python train.py --model="segmentation model" --dataset="drawings of small networks of dots and links" --train_examples=97500 --image_size=48 --crop_scale_min=0.8 --horizontal_flip=true --translate=0.06 --rotation_deg=10 --num_classes=3 --arch="unet" --norm="batchnorm" --activation="silu" --pixel_unshuffle=2 --widths=[96, 192, 192] --blocks_per_level=3 --block="bottleneck" --attention=false --upsampling="nearest_conv" --init="torch_default" --residual_init="none" --optimizer="muon" --muon_scale="original" --lr=0.024 --momentum=0.85 --nesterov=true --orthogonalizer="polar_express" --adamw_lr_other_params=0.00098 --gradient_noise=0.1 --steps=7900 --batch_size=128 --epochs=10.4 --lr_schedule="linear" --final_lr_fraction=0 --warmup_steps=150 --weight_decay=0.06 --adamw_weight_decay_other_params=0.05
Rows from block 10 of a small segmentation model, named by matrix and row number. Rows with one number belong to one channel. Each number is 200 + 30 x the weight over its row's rms, rounded and kept within 0 to 999. All counts start at 0.
Before each channel's rows are labels from the 100 images, of 14976, where the channel reaches its highest value: "colour at peak" is the nearest of a few named colours to the mean colour under the peak. Only what is clearly more common there than usual is listed. The data: drawings of small networks of dots and links.
# convs1: 3x3 conv (model.decb.0.2.convs.1.weight, 96x96x3x3, each kernel summed), inputs 0-95
# convs2: expand pointwise conv (model.decb.0.2.convs.2.weight, 192x96x1x1, transposed), outputs 0-63

colour at peak: white
convs1.33,188,251,264,175,179,265,239,229,197,200,237,224,202,231,187,211,186,197,204,202,183,216,223,186,181,189,211,229,195,173,160,248,201,179,215,224,146,138,177,237,242,221,224,194,263,255,225,200,195,260,251,212,207,213,219,202,195,193,145,213,242,134,209,173,178,208,169,219,206,193,158,221,230,231,258,205,181,219,212,182,256,207,217,201,226,237,239,155,171,195,162,203,229,186,219,210
convs2.33,155,150,188,175,226,184,207,134,197,187,146,216,266,213,156,165,199,144,223,176,138,244,190,202,182,220,189,150,209,194,233,231,232,199,212,159,275,220,170,213,165,228,189,243,180,156,178,214,187,175,155,210,166,203,211,204,166,221,251,205,250,210,149,192

colour at peak: black
convs1.75,185,186,242,143,186,153,190,232,238,201,267,201,206,168,165,212,211,176,152,238,215,196,187,216,190,195,215,225,198,187,172,170,202,202,212,217,163,203,197,209,202,226,205,174,205,202,212,257,228,185,233,222,241,233,218,207,163,249,211,204,95,195,172,195,197,253,214,208,193,203,208,177,253,223,173,206,171,193,196,256,160,172,186,253,159,126,186,259,218,211,189,174,182,217,244,173
convs2.75,171,157,207,125,203,173,174,200,176,197,233,192,187,208,216,193,152,178,203,183,192,192,175,145,192,245,187,166,210,196,222,208,256,226,195,186,172,256,189,150,151,203,193,189,190,183,189,228,194,204,188,189,235,231,166,179,194,216,226,231,200,157,218,135

colour at peak: brown
convs1.27,179,159,192,189,206,192,194,210,174,175,187,135,177,176,167,216,212,180,261,188,132,177,155,215,212,198,208,189,234,220,171,193,193,199,130,184,172,209,182,208,193,173,110,160,230,240,199,207,154,216,219,208,181,180,179,271,181,227,161,155,166,165,213,194,184,229,238,237,196,129,196,213,225,183,242,242,182,167,230,172,142,169,188,194,167,198,176,202,201,157,201,187,209,179,204,202
convs2.27,234,168,188,219,221,207,246,203,206,214,199,183,226,160,150,218,156,205,210,231,223,191,200,159,261,273,241,177,186,158,236,174,184,225,219,214,187,185,209,271,239,229,205,169,161,198,223,226,141,212,203,231,182,170,239,193,206,171,199,207,223,215,139,212

colour at peak: brown; black
convs1.92,187,176,189,192,238,193,180,177,193,228,184,152,236,188,146,228,176,205,183,236,212,218,204,217,161,193,220,220,184,199,202,169,136,172,198,214,179,178,180,151,199,226,181,186,191,162,188,210,246,253,233,224,164,151,249,196,174,233,222,202,215,246,191,205,214,146,270,182,128,218,256,181,230,173,181,188,199,226,184,192,178,164,192,225,218,283,198,271,170,160,223,211,188,195,202,181
convs2.92,162,227,180,251,224,114,259,221,264,221,238,126,230,214,220,295,201,205,200,155,180,193,240,259,199,202,214,245,191,205,204,179,198,252,152,222,158,164,206,147,188,180,196,217,230,183,209,219,239,138,202,183,179,134,242,175,225,204,198,201,223,186,236,185

colour at peak: white
convs1.68,120,128,224,182,232,235,196,162,187,187,209,234,200,216,165,167,209,176,135,203,208,158,180,234,178,140,198,145,240,166,120,157,165,211,254,179,166,223,180,212,194,191,228,195,211,175,168,154,186,221,238,176,188,176,174,179,223,131,207,165,186,208,188,192,187,204,255,222,201,202,245,243,205,178,167,173,208,203,181,204,177,185,195,202,216,205,197,233,187,205,193,160,179,177,181,176
convs2.68,264,205,153,179,220,170,183,256,230,232,209,211,211,149,206,223,226,211,213,194,165,212,163,207,211,207,245,244,177,189,227,169,211,173,186,206,240,144,174,194,166,239,222,230,175,239,217,179,211,201,211,212,205,176,203,166,196,204,182,167,271,219,157,193

colour at peak: brown; black
convs1.16,193,221,186,214,172,171,181,210,186,236,188,133,147,235,167,182,192,196,187,189,216,141,162,214,194,218,174,187,172,173,196,177,191,221,197,181,229,156,208,125,167,152,195,228,204,173,158,196,157,223,202,198,156,235,192,198,217,183,164,195,162,203,185,183,180,199,168,157,193,194,220,136,201,237,158,194,131,223,177,238,102,210,176,180,184,180,192,237,168,207,146,205,165,199,175,212
convs2.16,204,210,185,226,246,162,234,250,223,215,194,197,194,225,161,246,189,199,209,206,237,225,202,220,209,253,179,165,152,204,212,164,170,153,256,200,251,205,180,202,136,177,165,204,221,230,209,175,151,192,217,234,174,199,227,220,213,266,202,180,221,184,198,254

colour at peak: white
convs1.9,222,184,182,191,186,243,261,178,240,194,210,197,187,228,154,263,245,218,160,220,272,219,242,217,200,191,208,169,195,184,196,195,231,228,209,213,203,219,136,258,185,169,229,197,217,229,267,213,204,201,212,184,191,175,186,197,219,181,224,171,208,192,204,200,202,161,177,213,276,167,200,251,223,265,162,176,187,220,190,203,156,213,258,191,198,254,225,243,162,218,217,210,223,231,193,160
convs2.9,190,210,195,168,278,192,171,180,216,189,256,224,210,196,167,215,192,219,215,164,187,187,215,226,225,217,161,201,176,221,166,230,218,171,213,176,189,167,196,150,177,216,203,190,200,228,216,238,177,207,191,175,212,235,180,145,233,176,158,200,179,217,192,187

colour at peak: black
convs1.78,185,200,184,211,203,187,165,210,190,211,191,172,144,199,214,224,246,195,185,182,168,157,190,196,183,191,202,148,184,259,186,164,176,197,163,202,151,192,181,169,166,124,199,174,139,214,161,191,180,262,194,174,218,156,193,155,220,188,232,156,162,187,164,177,181,167,144,216,188,198,183,161,145,149,224,193,186,179,200,184,212,147,156,215,192,220,149,155,190,194,173,209,136,204,230,189
convs2.78,203,204,181,273,190,185,206,193,220,200,185,222,223,202,201,204,203,215,162,181,211,202,192,215,245,248,186,198,187,182,218,251,200,259,183,150,167,168,169,252,205,184,168,210,203,212,255,208,202,170,200,191,156,120,199,216,129,165,241,211,221,201,253,217

colour at peak: white
convs1.53,211,188,254,240,203,208,208,232,211,183,190,265,184,230,193,180,239,244,199,199,165,191,191,205,229,246,171,189,192,248,170,253,212,177,228,224,256,188,173,220,201,182,233,229,181,229,240,179,210,250,226,175,199,152,259,177,215,247,223,232,235,161,186,189,129,199,160,195,259,211,196,240,205,163,206,179,177,194,193,166,251,204,225,196,201,237,231,218,143,258,189,192,230,230,202,200
convs2.53,214,177,160,200,180,211,178,148,231,200,194,178,198,184,172,236,234,216,232,220,205,187,202,215,213,210,192,224,152,220,216,161,210,207,225,210,255,216,269,191,127,186,199,152,196,177,260,192,154,160,181,173,202,243,196,147,210,211,222,192,243,197,178,164

colour at peak: white
convs1.83,160,211,259,244,219,187,181,218,185,220,219,171,213,184,183,257,172,177,173,189,226,179,137,261,176,224,162,223,169,228,191,211,214,185,219,174,205,174,176,212,200,170,198,170,156,148,252,169,169,222,153,186,173,235,249,158,151,217,202,172,203,162,154,155,177,198,198,190,186,217,233,222,236,140,136,200,193,218,186,181,176,182,240,242,218,226,213,227,232,217,232,192,157,183,221,222
convs2.83,268,235,206,208,202,239,229,210,188,162,203,151,235,233,235,150,190,168,255,206,167,190,222,207,248,180,199,229,214,253,204,220,201,193,232,192,243,173,186,210,189,245,140,189,206,200,215,254,184,236,218,165,156,244,196,189,190,239,230,150,211,155,146,243

colour at peak: pink
convs1.5,218,235,245,201,279,204,215,183,199,197,216,160,210,210,233,222,179,215,244,274,225,186,243,220,199,225,216,163,164,217,226,137,190,236,207,238,172,208,182,224,203,202,239,198,250,191,206,208,185,206,216,215,219,220,192,185,217,211,175,166,190,227,249,194,170,219,192,247,215,220,177,252,274,206,217,219,176,169,227,222,236,281,173,252,244,217,162,195,189,213,170,158,182,198,185,159
convs2.5,181,143,187,203,260,186,173,190,204,186,207,137,227,191,190,219,165,204,186,247,216,214,260,180,188,206,240,215,159,221,181,249,201,175,204,160,169,194,159,190,151,187,197,218,200,191,190,212,252,195,215,212,213,225,172,207,240,211,227,230,232,142,208,263

colour at peak: grey
convs1.39,167,179,202,172,214,171,204,192,159,206,179,156,182,213,183,174,130,191,193,191,142,201,204,160,137,200,185,190,224,248,190,230,225,198,147,193,157,185,181,175,156,198,197,196,148,200,172,230,173,196,204,166,143,170,197,169,216,187,188,176,194,201,207,199,175,115,211,190,189,172,150,155,133,257,237,179,163,189,176,197,208,248,160,166,206,173,147,161,168,202,197,173,195,199,183,223
convs2.39,218,249,241,158,265,234,200,168,240,198,237,237,226,233,199,216,244,199,217,241,197,159,201,208,222,180,264,195,289,195,153,189,260,188,224,187,148,217,220,207,206,172,226,202,209,171,161,182,256,221,181,231,180,203,177,157,196,190,206,161,158,161,208,218

colour at peak: black
convs1.84,164,181,175,198,158,154,227,199,123,255,173,190,202,217,208,202,246,182,165,159,164,252,229,221,231,244,188,266,205,214,186,214,191,189,207,178,146,211,194,130,174,179,209,238,183,166,200,191,190,219,197,203,212,202,210,147,168,203,235,205,187,193,197,169,225,208,227,188,184,199,180,182,198,174,151,210,179,192,212,242,208,180,146,254,253,207,181,270,166,173,149,222,153,188,231,198
convs2.84,201,243,236,199,164,154,176,182,223,192,207,203,183,179,174,178,152,208,165,148,163,229,193,192,220,237,201,214,150,205,148,156,229,178,226,232,206,229,213,157,161,211,204,264,172,177,210,195,218,181,215,217,163,174,240,214,177,223,202,238,213,148,134,199

colour at peak: pink; white
convs1.34,242,219,206,277,241,127,214,194,191,181,194,197,228,209,228,183,227,209,186,232,230,265,216,223,226,229,182,158,282,190,255,231,200,210,166,230,177,218,213,230,176,196,218,235,182,212,215,195,181,232,212,202,245,264,240,206,178,191,185,196,180,210,184,212,169,191,218,182,239,225,223,241,263,173,191,185,173,173,241,169,252,226,238,174,175,205,212,204,183,193,220,218,232,251,221,244
convs2.34,166,153,179,229,175,183,208,273,242,213,162,251,228,261,254,222,160,189,222,208,184,150,223,182,195,211,183,242,213,193,218,194,180,207,185,189,214,223,143,233,227,171,226,148,182,164,187,174,209,176,191,169,241,174,197,192,172,234,218,193,187,187,236,165

colour at peak: white
convs1.61,124,167,159,140,215,179,235,192,203,238,184,161,203,240,175,197,156,220,166,186,175,181,160,209,215,173,198,147,201,179,182,160,163,219,248,213,147,203,210,198,222,183,129,216,165,230,227,169,173,233,198,228,218,205,196,212,199,163,202,184,113,193,203,180,246,156,172,207,175,150,162,234,242,190,198,215,209,238,213,228,178,174,227,218,150,224,166,179,179,209,200,182,162,206,216,204
convs2.61,189,153,216,162,181,270,223,156,267,186,215,233,220,197,221,219,177,129,168,239,194,180,234,162,236,177,255,229,203,209,188,173,168,221,191,235,197,251,191,170,191,196,225,212,197,240,157,214,167,219,194,205,211,223,176,176,215,235,173,199,184,196,161,262

colour at peak: pink
convs1.57,261,215,209,194,179,178,195,203,239,229,219,194,205,219,226,186,198,241,223,203,243,284,206,219,222,248,209,115,218,243,264,201,209,164,235,223,215,227,152,250,205,234,190,194,190,188,208,215,160,194,162,184,152,155,207,173,168,217,174,238,203,238,181,261,128,169,186,205,146,187,185,204,195,202,207,187,157,202,194,201,222,181,237,184,232,203,200,229,227,200,194,171,226,224,155,221
convs2.57,186,208,206,185,217,222,151,209,212,227,201,223,190,186,231,218,161,175,196,183,218,224,214,196,153,189,155,119,231,184,203,184,237,198,165,176,238,242,205,222,183,162,156,162,195,215,210,149,233,176,223,196,196,218,206,183,186,184,155,156,189,192,249,151

colour at peak: brown
convs1.81,259,163,235,189,186,169,207,179,205,185,174,157,190,154,197,211,216,239,196,187,217,171,233,173,222,179,163,161,165,189,162,225,218,184,173,195,227,141,259,199,195,165,146,183,152,169,189,174,233,186,200,223,163,176,167,201,205,206,171,221,170,165,182,165,146,171,176,144,208,177,194,224,198,220,248,200,189,162,139,181,134,172,191,238,219,182,166,210,156,211,151,199,171,158,194,165
convs2.81,170,205,169,152,261,202,201,151,180,203,176,141,160,185,165,203,204,182,240,212,229,157,261,253,181,180,221,221,230,174,230,226,189,201,178,215,169,203,199,183,178,235,186,216,151,199,191,251,215,190,235,227,192,211,222,212,187,185,190,218,210,217,210,187

colour at peak: black
convs1.79,261,166,192,161,194,162,153,225,206,239,222,173,189,226,252,181,171,207,188,169,218,187,187,197,149,213,180,180,196,218,185,185,271,251,233,198,157,155,128,171,168,202,208,172,187,194,222,217,187,222,217,228,191,222,190,235,198,199,175,192,157,136,219,206,206,221,179,151,146,200,189,113,242,187,245,179,176,197,196,194,233,178,202,241,183,196,171,178,239,170,175,179,174,161,207,190
convs2.79,236,232,225,272,195,187,186,210,217,152,225,202,206,196,208,181,202,186,205,236,237,208,218,242,196,160,255,190,201,230,217,233,158,266,212,131,225,204,245,189,211,176,222,222,143,245,229,208,180,185,225,238,205,218,220,184,202,220,210,204,245,268,185,200

colour at peak: white
convs1.45,203,234,196,262,237,212,223,195,233,216,181,143,160,178,225,229,208,185,265,228,215,211,242,230,204,225,134,224,213,207,226,212,221,155,217,185,246,218,215,219,222,220,182,226,179,238,174,124,137,248,151,145,232,178,182,188,215,173,182,226,238,206,229,190,161,194,190,255,192,252,198,218,202,168,183,173,142,223,198,199,216,218,221,224,206,202,237,241,201,226,204,166,199,204,180,228
convs2.45,189,170,187,209,229,182,193,187,221,228,221,229,127,218,224,199,196,227,199,179,212,163,216,249,146,192,206,201,140,206,235,228,180,226,216,200,143,161,261,232,244,181,277,206,157,193,190,175,165,224,196,171,201,206,232,242,150,224,138,225,156,150,183,167

colour at peak: black
convs1.82,183,218,216,148,206,216,177,196,224,236,196,179,179,202,206,166,228,213,250,246,226,206,200,250,159,212,144,262,174,184,171,218,194,201,204,192,144,165,180,166,230,222,231,232,261,170,253,198,237,175,172,241,200,248,215,203,172,159,201,174,205,151,221,163,197,220,169,198,197,277,229,189,190,149,195,208,204,152,228,197,179,199,192,263,203,157,238,147,212,181,201,176,191,167,195,187
convs2.82,220,195,139,183,220,235,186,165,225,210,223,166,225,243,163,178,204,187,209,168,186,161,236,232,216,248,175,225,247,180,205,179,147,224,243,193,222,157,214,178,218,216,151,185,180,207,209,192,208,175,192,261,188,216,183,245,225,220,217,171,186,229,163,265

colour at peak: white
convs1.29,174,202,172,219,188,206,181,195,180,156,222,173,210,216,247,211,213,226,219,206,183,179,212,236,212,263,202,204,139,225,261,256,215,229,271,207,190,219,209,258,156,219,214,239,245,172,237,168,163,228,171,204,207,187,160,190,231,197,170,224,247,179,189,159,175,193,218,201,236,158,197,238,235,223,175,200,166,212,246,252,152,214,207,186,164,250,225,196,205,234,231,236,230,212,156,175
convs2.29,243,173,203,206,149,243,225,169,214,208,204,176,208,223,207,156,228,193,244,207,217,236,240,183,224,218,190,147,182,202,158,240,179,227,221,162,193,163,212,183,194,223,189,141,206,168,187,222,196,288,182,183,229,161,150,205,197,172,187,187,271,251,184,200

colour at peak: grey
convs1.89,193,254,205,194,172,173,223,227,242,202,251,184,205,215,219,192,209,218,205,203,176,186,227,229,168,232,204,217,207,260,223,225,183,126,177,232,242,231,195,180,221,196,184,201,145,245,227,235,197,252,192,212,196,192,226,176,225,264,230,208,203,243,253,159,176,181,205,221,173,210,201,158,280,198,222,231,163,232,253,212,206,244,164,222,225,232,255,195,259,181,211,185,215,182,203,177
convs2.89,158,189,172,223,191,202,199,171,192,221,209,255,183,212,213,170,223,147,205,227,269,247,184,170,174,208,205,199,182,223,152,191,223,195,252,191,200,270,155,199,161,233,213,174,168,251,233,177,226,193,233,188,213,161,171,214,233,167,235,221,176,167,192,143

colour at peak: white
convs1.42,167,203,228,162,223,139,137,203,165,221,187,181,189,195,187,192,215,242,202,192,166,190,232,173,212,188,184,193,140,249,193,175,201,175,270,195,223,204,196,183,208,193,139,192,143,190,238,194,232,205,159,221,148,191,230,183,159,219,213,168,199,195,187,209,149,253,176,248,205,195,180,215,186,167,104,221,190,225,163,252,222,206,181,216,213,157,210,228,237,238,165,212,175,183,196,225
convs2.42,222,204,163,167,226,167,233,164,130,197,243,183,179,212,183,164,205,265,200,192,165,220,214,198,190,242,176,274,244,138,165,178,165,168,186,200,209,168,176,168,147,236,176,136,224,253,179,262,194,153,172,168,191,227,187,201,162,184,208,187,211,190,216,218